A small model that answers yes/no questions on an image's attributes, trained from scratch: 7.38M parameters, batches of 384.
Rows from block 2 of the image encoder of a small model that answers yes/no questions on an image's attributes, named by matrix and row number. Rows with one number belong to one channel. Each number is 500 + 40 x the weight over its row's rms, rounded and kept within 0 to 999. All counts start at 0. Numbers have three digits each.
Before each channel's rows are labels from the 100 images, of 14848, where the channel reaches its highest value: "strongest on" is what is common among them. Only what is clearly more common there than usual is listed. The data: pen-drawn characters of a made-up script with 800 signs.
# c3: 3x3 conv, stride 2 (encoder.blocks.2.c3.weight, 160x80x3x3, each kernel summed), inputs 0-79
# c1: pointwise conv, stride 2 (encoder.blocks.2.c1.weight, 160x80x1x1), inputs 0-79

strongest on: thick pen
c3.111:415501500579491481465475465503593542452468472457533556497536465559479526427521503495473510469532451475527474469515475491540493491453450521541517496468529517564517493508531479499513469584557515490490496475472579523516505619560444426541451482
c1.111:512520436567479500404504476478588566483547469486505526557534504537491507449472540546468493467533493487550498507514521490482516506519459490531526588470491563549580524549507481493546462543556580463433468497476567519476545581534488442482486467

strongest on: thin pen
c3.48:510498536404501499552563530520513477480599527515457562546552491525527432471425526513484498488451505547416483481448506472548530593475476520544489449528506546426453489504527484480488533487511499503533440456534502469443510444469498442494576512
c1.48:541491487462482556536453559485467480425566508521468562487527458484559450482426510545544483508452518520559538456420501485473537545411500529480469464502506546437462477507483462519489496495518485475551509463572507487470443444595446436503489466

strongest on: thin pen
c3.19:536356545462454467515475466508511451539529501507494466512478487529457529484420458485468479491484494506530475493529523506504516484541413394473468586503531489501555471483553481500483474507478455490482512547621495453463542477556498566506513493
c1.19:561411571447516502544516401453517489538519469500445413558534454467470514430477496537569506523530516508546466453485511525513559481504457464449467546504528533505535480480545505452537475485459519477482475538560441524520503516475459595509518555

strongest on: thin pen
c3.120:494466487425483517521489489526398488503578451509528511532511531526548516507510524559489528554452516525443470486504547449554526592461476479576536472512563525540500447536504530486457468458451540554559469546507467502540527413526581504486548511
c1.120:440493450446515582506477527475437489492574411463483490450505509584520487474499507520544533555456488501444507531555493479539535590463490462542529477531557483501529430536477474471400527459499501538569477473550476542520503494533545480475562506

strongest on: thin pen
c3.42:482491523486441527526497545581488487508544483485515512575534504536544477481564494484565445521432458529419499498452407520481491533489468467496443550527512540474518496516593527446462466506516432493538494518537566553512477499577479538489436425
c1.42:560462446485451500430511518558452466500513482512508461459546512548538465511625502565599503521478469524503525482538438544537519539464486471473504498510582566464459464529557538490515471470535472520524502545508532511497451434559472494466452442

strongest on: thick pen
c3.83:462418495470459564388601474479530535462534510527506501535481461527454436545529455540464473483418505512457554522490446457454485515483483483528491498494526486470482518513497496510431556494475469510441483483584525539514435553490499526573522435
c1.83:458428461514470546432584531505504527463424519488495502482495515582511545500530559488485459485428464503450504542491496492463506515533448475500445563463576464478544508578536471414480543475455527498524469523577497462598513489472506507468533484

strongest on: thin pen
c3.21:514528527464517565485462495472455454483445561422490552494576516485537467482544479537489526548445439502437538552438520522479472420502538493477557478472581520542486479504503461471493506511533480511475469459629529519512597487479472467488478532
c1.21:536537458489493561440497429495483483474430544482500533476588559496447422461487464466522500574507465506455510555535532526538484435517499509471499491468550522592492462455447478433489480485528527548488505441622495462477507493457507453483475496

strongest on: thin pen
c3.136:577492564475536504573408539429440492514536508537495484487528464510515496483530507448512536474438441461517490488491496553564433413477458520521507524470483453594535473436485449471524441489534520519521459476513467542524509469565517568463513544
c1.136:519481546468597409533432519466492495562521521487587518519495500497494527477558490490516489506492463490523457459512515541602445445513464494519543460473521468600475483495481412466519466434517469507476423486464482484496581470502491548489525548

strongest on: thin pen
c3.71:449531509509493486472545507546492478469487537565554512473482482492548514574438522511576515578535499483530543433515451426462527501503546483488521452562488438523539448506500494439520418504477503572494420607501490485559440515468474495472465489
c1.71:453531426534484461519537479520435436502521528584498447449497520494520548553505543503516525536545539489511537469521456441451439507506592429455532450549482445505518443500450523455525446526525481531485453524514494462561480515486436544443432529

strongest on: thin pen
c3.126:494488437529520446514470577472521441482519537515499557511552548493522456491579467506413425528550491532572539543494475455448495523479490476533495472522517477576500480447439501526592554536559564508514478517515583444490486493496551513534544485
c1.126:559450514540551486563518562496485464456554540539540497489517528516544513523603514504525493481600541529572536567438517469447559510404461510533486534561489490538532460484454506452490506496554485518494463462502536547459504496447511453563477491

strongest on: thin pen
c3.56:502504493468585504519465455499437602541507516450548494539472503491542495527447600529550517532451507525490508469516520556469502501483531446410554488525444508443567480564475537526512466466459491512571511460532530494506475426562528545470451519
c1.56:513505541498571452498501476472454527548512504516486491567415528444488477591481570465468519548448546507493529484557551537575512511498483479473564420514428469502550499540496520509473476463444497477584492516530512472488525437502522527437484406

strongest on: thin pen
c3.152:513484505490509526438502524485443495532508503517420411498500466511499465512455501452486531540526441452532436490498479595477509477514471486528531477504442452468495473491473556452451495458468502573386462452557413509474451459525492476505441576
c1.152:505471512484445504558527569529444440549447495519432450491542474484506513439488545431500491486515463435477547536483518562511514502527471461504485486532467463414540446499431542423506438490477482480438470415507413463481483482545476549481458526

strongest on: thin pen
c3.113:461461489483468498553538494563491574477475480469459524543467532478535499478671449490561427496492458516501568546471527540519505534520495494536504497553469522445536553528503511499486626442505511451482538523530515472517507471497474469502512469
c1.113:457502524450455436497482462533489450522475513520543575485550521498462484498640442508497421462500458524433508551517524497533520491486441510527526485458480492446520547473487436490473565488494419462546565547508558441511423516502509516518510470

strongest on: thin pen
c3.140:492475531474536539470462457453475523457536494474524489524469466478527498466430474507556528494507511533411515465511426493627510476479413458519451486514493480634495423492498450451516520536489515488496446534589535474465532507529491509499491467
c1.140:557550508472467457512477518519470431475561472400504536545499480497503505501436479508521519490556527486463438461423458480618483506456434519522447480506479482587489439526526437489513522533541492473521525542585519494476535492418455495522507491

strongest on: dark on light
c3.135:427485477481518548469508500529585479474532509478497400470438478503527459466473489510520550502506407477447478511476541522477502511447460512501461504527545480481507476580564530496423418543519549538478484470515555522519511597494455463434441541
c1.135:473411458522481525455498554476557437526516456494463420451415501529483464440447533464465584462519474515417493543513508485511496516459504517545470554477565470484518491574520460479481473557548531532534497471484516550531543560513429479442509506

strongest on: thin pen; four strokes
c3.154:495454495485504468509513510487484575520475498480554515459526439539507504520433487539539469479408590543437444553503454553520561459476460478370467530484523470524535511496511483505524526458462538566496469456558509433480510468455525534532484562
c1.154:466517540509508487471479492437532509535420514431511497497450478485493447530473500516514436572495599501426450476524501511488570490503482407440447552485557509562514476528492494461527521482496562493508523475531575400451475504475533526506493582

strongest on: thin pen
c3.122:498525430526473483497574437446459525470519536547510505505504525537551452518512466487508520471497533507491495484429491522498468495460496460539522540486486458571470516538514507491489448597441478463561460518480462658502463464470486437563558529
c1.122:480538474478431514469529461433484449480551502549565474477530482508509470518532502449484536420503493467462471485469481514473417451473547487525530515513487497589479549486450471555448424563476491470522521515506502607473464453467564473470594499

strongest on: thin pen
c3.102:510489523490540480550484502457461465513510516546545513435547510477497515516463472467361507445549563534439534582511489520488448461455484522498585492477554515569506448423511442507513567527523503453531480463522475520528464504437478557464530480
c1.102:534504505499502570484465482457431514525607513496550555460501540537502484488483469483426524453456560480473533514489499513545470445503472487520556494482561474571429429449461499516435512530494470489539513536557400558525465529454476567507542514

strongest on: thick pen
c3.20:439478485499457476432528520457581496526428476527408467567500485443458497491650486503511497501501478465550483516483486500483490517449524491472453524440434487447488579482513470462474481486510520491524460473496512509491521568487473475604500454
c1.20:456485495535477476434506503457597523526456457526450484521449470401456470456605484462538494507487477451519483471476509463462451492472505436481450550479495533458484559487516490409476465528561540514522458513500455518479527572479458496538423462

strongest on: thick pen
c3.14:503452492568484502478571553511488537488472601497463544553506529472541474448469508541508507499488500455471493477409461536465532473512502503506482538513480471513538447570496502517522507649552451504457494534482507500488509567486502415544523414
c1.14:528459479504507477519569541510478490479465586499476532519506553447540506512482555509520517521515505498496468477447455494464483501473433533540481540493476501505527499549492507499528518669625459505519482520496503492466492552502498452604559444